Rows from block 5 of a small CTC image transcriber, named by matrix and row number. Rows with one number within an expert belong to one neuron, the router's apart. Each number is 500 + 25 x the weight over its row's rms, rounded and kept within 0 to 999. All counts start at 0. Numbers have three digits each.
After each expert's rows are labels from the 100 images, of 14976, where the router gives the expert most weight on average: "responds to" is what is common among them; "patch colour" is the nearest of a few named colours to the mean colour under the peak. Only what is clearly more common there than usual is listed. The data: analogue clock faces. In brackets: how many of the 100, against the usual share in percent.
# router: router (model.blocks.5.mlp.router.weight, 32x320, trained with AdamW), inputs 54-107
# gate: expert gate (model.blocks.5.mlp.gate, 32x80x320), inputs 54-107
# up: expert up (model.blocks.5.mlp.up, 32x80x320), inputs 54-107
# down: expert down (model.blocks.5.mlp.down, 32x320x80, transposed), outputs 54-107

# expert 13
router.13:516481518501484551459477487479475482477498518527492481540478507544475537498540519498523487514464505513501495445473522486498435538490500518469516533523528478547503
gate.0:532504527545501467486480470477508511475486457484482499495537499486484533506531501523473463456488543469549524491468513482523519487545489512485535524485543494508519
up.0:439490471561517468503459520505529527489515477532494527455518499516501514508530478558502528520504471488503509506476480489475505554499492541475510469559467486488515
down.0:465480537468542473528540511513533476526483511525556500478484480497469507495493521518504517484525450482470546551480485473473500498506478522459531469505521515507536
gate.1:476503510493506466527521523527481479509483493541520530451480516466577517476498494504470486478451508488562471506496496467470518508521534479546509508520491478473549
up.1:489520504502488478484484479494505506512478502496553496458511539479569521480512499487469493462500501497560472476506524483489520485493513476500497475536471516496546
down.1:531543544485484547488513490488478473511467470504510484500519518466489532501507489542485512477498480491486517531487520470484487532516533513500466469528511561516452
gate.2:441518496499487499482504569478561522503506477508493472500550478475530496506515475486494472484501481544512511483444492517452492503513503482460503475506490463490491
up.2:445526497499479499481488582463572522524503491503512484503551481468532501508525478478494485479498483535485508473454486517457477526515507490460518480505492451493490
down.2:504508464509504515497485509531459452509503465500505515474507515484498529533449471485528527530491502503474510470487475513518463523490507469510469449518510492494503
gate.3:507543515484485442510510528491485516484471545490478535508476501453498539534518495523478513514528493518462488475445491530474560480515527480499493533463508509549467
up.3:505511451495508549483503515508496519503533452473509516409494524502499491490484506470532472524501489493547479503532490468498464506477485476498560477512500499496496
down.3:514478499535500473515509492497454515506515515462487531492482493486526493527504478497474525525534482481453484495542526514516510518503474526491484453512525494473520
gate.4:522488499487484506514526496533501493559515488519497493493485504485484460455496517472504483513518486502461487497528494517525531505514528455508475473473486513517551
up.4:481527520470486491520496513472510521442478500490509494519530507506522495566513482553497528494494466493521525482471500487482490499490479547486510530524493497483482
down.4:478469502514513493461523494480493475527538492548544453529496474518486515527505544515467519504532520482490485451469486509493471491515498460522502479537562519550492
responds to: minute hand past 11 (53 vs 8.2); minutes: 55 to 59 (53 vs 8.2); minute hand past 6 (31 vs 8.4); minutes: 30 to 34 (31 vs 8.4)
patch colour: grey (66 vs 28.1)

# expert 26
router.26:544512572498542540487491486475516492490453512524498486458497539530454534536525464473484447492454505496513460497476527542491475469516470533477533514534502542523513
gate.0:481459523450501514460475561573518439500514524535525500500446534508547503479497513493515460475506519475486463503491541518506503512470506514523500499516470506499501
up.0:523537508496464468548514487508507538496527469511488484507498474519498519477500502499471523510515512503496575509519487464492523464514489467490494508506490491521500
down.0:503508556495535476476508498537449491497476495514489479522513469536503518473517483486561494457537516488525458519506552494505512500498518465485489487502496487515510
gate.1:446463470453524475493500464510511499484518496498489492508469471498497519522521497503481480497471534579473498517484512444488469504455485482512417497489515476467519
up.1:483461448497502522487515509468502486469542504588516507499458482542504487494491504510523521512504480450524484520541542549510512515511489472510452520496490497459482
down.1:482525511511472507542529518461515476484492511518479513485501492541541529529499539529475477521520507502493495462514478494495502501507455483478485498477563481486511
gate.2:536482504490524461493526479520508520520519490518526504534528506484480457519522504519470545537465523504509480507495524490465512476495516532504507457459468476527534
up.2:513501493478539500489490473497508478477526477460533521517536462511482506525471502506521546507457541526485485506525519501507506503441506525472529485430490472497509
down.2:507455489519498515519495512513476551502511524577510478527504522511477461506513507424492502463496527482506507501478521463511474458501474476480498484505536547471491
gate.3:495506469510538495535546534472537514512508517515497505515526464509515490483521511510507511487524476495534522480535551493505519497496529490500488503496489488515494
up.3:532528495463502512491511469502491507524502537518509532496533492503504490471528499437489498545528481530531499468533548507504533487482542474508462520445502465520538
down.3:474492490490496538484468498506483446513489498523447511497479497514526542498502574476501478499493499474484489485538482514501490510499507522488507503482513515468513
gate.4:470516498503498532476509511501479535516535477505523557518476486487506497463519496493493506524537532492551488513510502478500477510498507496519532512463482512499544
up.4:537509482501518452484493489497516478477482506505520449506504495465504476499477508515460519532447500505439517504515482487485541483497472476469498501539509505493448
down.4:462511572534497467520467495481524491449544499527525499498537520480508486493518526479508460496514525480514506503502502530466507540497528502512535457498471492543522
responds to: hour 8 (32 vs 8.2); minute hand past 6 (26 vs 8.4); minutes: 30 to 34 (26 vs 8.4)
patch colour: black (34 vs 12.5)

# expert 1
router.1:546508555497506514485500482492489486493454515517497491493504535526446544560504452462485473493470508533498465511474525540478474491510459537475543506520516538522498
gate.0:455519497487479478466509451467531492511477501456502491504516433482514465459477525520504532491491480500525518497479506502485476527490487499511496503485465476496513
up.0:480511454494508506543482500483488519527435447536487483528511481496548527498511520491471519540542472534561516512542470527499521465488513493503550487480512513510438
down.0:485524480494479492549480545477521583536492501474466470531499482523512508494510505479563515501506473464503545482486468458526535531502486524505524544521489549495541
gate.1:484516514506535503482455498494515467513457535485527475486497495501496509502474534486477537476519488490485534491499459497541508492483470479504493480530540498509456
up.1:492502498506542507511459499494468472496506522501531469517514516512510524509463522442473534483494482478482505479499447486552508500509472507515492534509535486521456
down.1:476527486512501496481517493473502487489492538505506489485483520452511524488507495506504557500502493499524512504496532534492545504483500507496496516450449521483497
gate.2:429477500484536452501561510526510502424480511500468490453479531458518527515504490461464492490509490498513502499499497514516484500495496496502490481504481512537485
up.2:539523484521491551509431490479489485566507489509532521527516497542491474492498496515542501495479510486486493518511516472494519487522512491477526522503532482458516
down.2:510578540464454497493534514506515493474508497516494463477414459487502506487486477488510424481477482515490509456523529505519495517500460508494500495456520501472516
gate.3:504530485495505490495489499499456523539476488466473485498512487491532500486503497465523480488481519470464457481517489523532489480487512504493467518522475499478491
up.3:485508547494472530513523470508465545523489512488488519470488521528498529500511489496503478520509515488538507490493537464457511498478478490465474511529528494472529
down.3:477468494486509491461507487447505527508477557521508505501485534489480518496499494507486476520508469499475509502488481530467504505471486510487505538527468499527557
gate.4:518521494500505519489478532522524524520476497487489497445459518488523484508498501451477541485471503514506480458489519496511477538494497525518495496467500503503502
up.4:475522492537485491487568492494513516472527491453442499495516527496528490492478446476480528503512493442517507498511472489531490514460470509537513497505501494516525
down.4:514416531538516516510513474526517495448492517526508472501501512505434502512448492497511430487492485467487467507493523516459506535509465516452475535483475525490487
responds to: minute hand past 2 (40 vs 8.5); minutes: 10 to 14 (40 vs 8.5); hour 8 (29 vs 8.2); minute hand past 4 (25 vs 8.3)
patch colour: grey (57 vs 28.1)

# expert 18
router.18:536513548489518532484477475498527498493455496500503499475502542534469546539505440464504458476484479512495468504481519560475472498500460522457527497524519517524528
gate.0:493451493487460518514496511501468536514489549484552465487467524505500498509551537457488547495525539481520466461483516496503514474490486481501528482486486504471439
up.0:466466482475473481496482496492476531531482549477526486472493513525511499507541508463469550491547505493550487497461557507507500458483513485501500479479494492433468
down.0:464485516506506490496542512453487466487533526517521512494476494475455472470503473483473474476499526503524496527481519486531502553514516480473485523435463532503483
gate.1:483497497486522455510492492521505514505526513505541487519484500494503512491518557514492524506523541518502513498514526521501514488480465502598510487500475511468478
up.1:575506474519468489490451497506528478513483491529484517453528505566510503506518491472484517560485469524514499510471483483512486496534497463460525479486512495476520
down.1:485511503468500487460523498507507494510513537506532450495486510506517503474461519464549481561487493503508477551510475498489505488511479466490525499503477480474528
gate.2:474553523506553503520509485512493544501486500484497498436495497523514518486506439483491541504496513521515449500465538444544450503495476520521506510474475499467499
up.2:520444491500470464491489494494509465527467501483490530531518498500482485513447493479481461514529493494527553506523481593495517485493536493498497511513542525522487
down.2:499476516467485539493524455468497518494517534491512530507475530493558518467501501509524502535478504474510447525484571473489480455469483557567519467456517530496483
gate.3:519525507512519486484509475447499531444502483480492524491514538509518496469475515481471546477507490515511503499494539496481511486503505521479533507482533516553522
up.3:481459519465470505498516504533511449520520503532490454476479462487498501490461554504516516496486496499491485475484456527472521510482522504562479465494450498505486
down.3:502508481490466482489465489501470465491478513513478494519530475532520491505511486505556464486505522488492477469459500522493528504487476500519479456523509486540468
gate.4:480501514493510500495562494508516491487565499493469496482522488467518469510509506518514553473544515518549546526519548448517532567504511502504474478499583487533447
up.4:552472473519548523443491487520530491539479481470480482482463469470538514511482516482509488514556524470508519511502501549511503490489513515485487489502490461453479
down.4:492559533496499515496477473519472462486477467565511504537509487525472487510478517513488514538457497485489563498474522522488527467515521497478501481467459504500551
responds to: hour 6 (45 vs 8.1); minute hand past 5 (36 vs 8.1); minutes: 25 to 29 (36 vs 8.1); hour 5 (26 vs 8.3)
patch colour: pink (41 vs 19)

# expert 6
router.6:540516499483519497506479482473491509502478501488488531503465567506451500487504469453465477516497511483523504533451521579468463478510537500506569513528510514497556
gate.0:517493541521516470480494535502507447548469500500527504498507537451535486519485475535487509526504485459456550543506468513470506541523518518515450509480460534515500
up.0:516492487525509545509488512485535487527500516511478500502501515540526506495531519472454495523501503478544420473532500486501471452503508491511558482541542460531501
down.0:533451532504493450492516504516489490486501495521495500525497513501473491510493493499518487482493479422462507499509498509532506483471484531505519525442495534508515
gate.1:455512487504495505471507501457485506500539493492480484493487519531533506479496505531509493546497459512491505539429501489455460471508492524472547542546550517544546
up.1:512461515506509481484492506458444500516528471458485477494507480508512516533466485520537501496472520502470494514466497515496519482526471512517453556536523514507563
down.1:517480531549483484490509530513453496468509470524483514512531495517478497511486476475505499497495559474479465496476521523484563513521489503490476523516481478501519
gate.2:505539487470552486501458488511461509504514480476504508527503485491496518485498487488489513512494517492482513471489497504457523501524508471470461522490506461480523
up.2:498462501517482470528536501489496451512460506494472537464491471511524510511511472530516487487492481496544556496454489461508495538501491449509548495474483532466456
down.2:483550506520507453474493553524509485484491520489480520451474552520476525527461502506483495490467483518486487507500490525528486459514514480452463542494557522470543
gate.3:512513521470499495499513485499480461474493499516518514455491460550491500527494520512491564512533481490525486505502520509465509506495539483552472500506472500477505
up.3:528520519454479475511510491480488446475491484538523509456506489538472503508510513515468545502519490492541481509494487486477506499511534466559488514477477507490521
down.3:502494554499497531521477504504494490492491489493489539501515505514479557498510463497498522465510467477484451511492486476490529507523516552514468481531515469482528
gate.4:505490478445509452555478466530488487481482482469479484527496488511492476505515546435463501523508518540521545491504517488530511439525456469465513509528513477489465
up.4:487521465473515477521489482504502477486478471465495484530492468519495436506475540459494499506529503537532545510473521490521510503539471495485500477506503529530477
down.4:479507522465470496455513531535526525498518536477535479470545464540519478534498495492479486491481442504522493511497439499517507477482480471526536479489482514542474
responds to: minute hand past 12 (42 vs 8.1); minutes: 0 to 4 (42 vs 8.1); hour 10 (27 vs 8.5)
patch colour: grey (58 vs 28.1)

# expert 5
router.5:527502547480521527468495466497515486519476531521495487484505541510452515536511450478497453508489487483504456518484526558458490512528481527472533501530525531521508
gate.0:486516486519478515549505533480513555470483493500480512505509549471514469461483508544495461516487485495477482476482487505481501453534507443514471527506498486459461
up.0:515494497521476488515485542510550502478446484479489516505486527511521466490445533578518506488506469536489457496525495512431466516515512452515535533499505504485475
down.0:500509516495549510481496506508499539520478528501494492456492490523508450469501520534477522531489512504497519495514506489486556490482526509509553536508490540495504
gate.1:492509458479471469539468482494490527495519516524493478500450551485473486474496490487472499538492476535457506509530506472491519493529528488508493521542460484513479
up.1:482517513516522497485505529505491461519526525461482488512546483462543517542494499523500472477505507506500471480497500484472470525467469484490467448487524489520506
down.1:528556482508489492509533484497475471502455503531454551525504507506473479514503507516495489497488524514439494518501489508498513438478461505538487525491495473482535
gate.2:524492529489521443504522473463502543515543499447537475487511517530482494497509504496503549501515501495485509478450498556464505490493485495522504521468516492507530
up.2:514480523566501550493505489452520526491484505508561538531505523533480527536516501517500509480552489477541492473441480481474483506505496473502521487474529499486456
down.2:482501465540491511485427488489503474538515436515489496509523498481485458537518549492492511491451457480509558508513511505528476499471538512490552567521520520487472
gate.3:477492463473520446460486498504501497507511517505501510509532536552491489517454503459475532498517514489559509486450476521491510463480486563503514436512483475497521
up.3:489496505519479565544546509503498521487502459476496488518466480477503477473511503522519462502492523492462487518519506459521470539501488437464480545513515539505497
down.3:481528531531528450515519486487475526496500531482478510460478511494482463508486439509513472476551493542485499497545479528498506460485500525457541511506493521487534
gate.4:469540478521530503514490495530458471478511525471494526480491477504548461511477520519509539453532506488536502495474497514500481511528521521462479533478503525527477
up.4:533439520471486504482494504491535522499502484532525478547530526509435544503541493467503459514486485523453490493536522496512513495461473487554536458527521482475515
down.4:479529526493471438549510478494509541486523524466458549511496533491519490462484473465561536491464488464511502475515504526516499534475495508514494529486472507495469
responds to: minute hand past 2 (39 vs 8.5); minutes: 10 to 14 (39 vs 8.5); hour 6 (31 vs 8.1)
patch colour: grey (64 vs 28.1)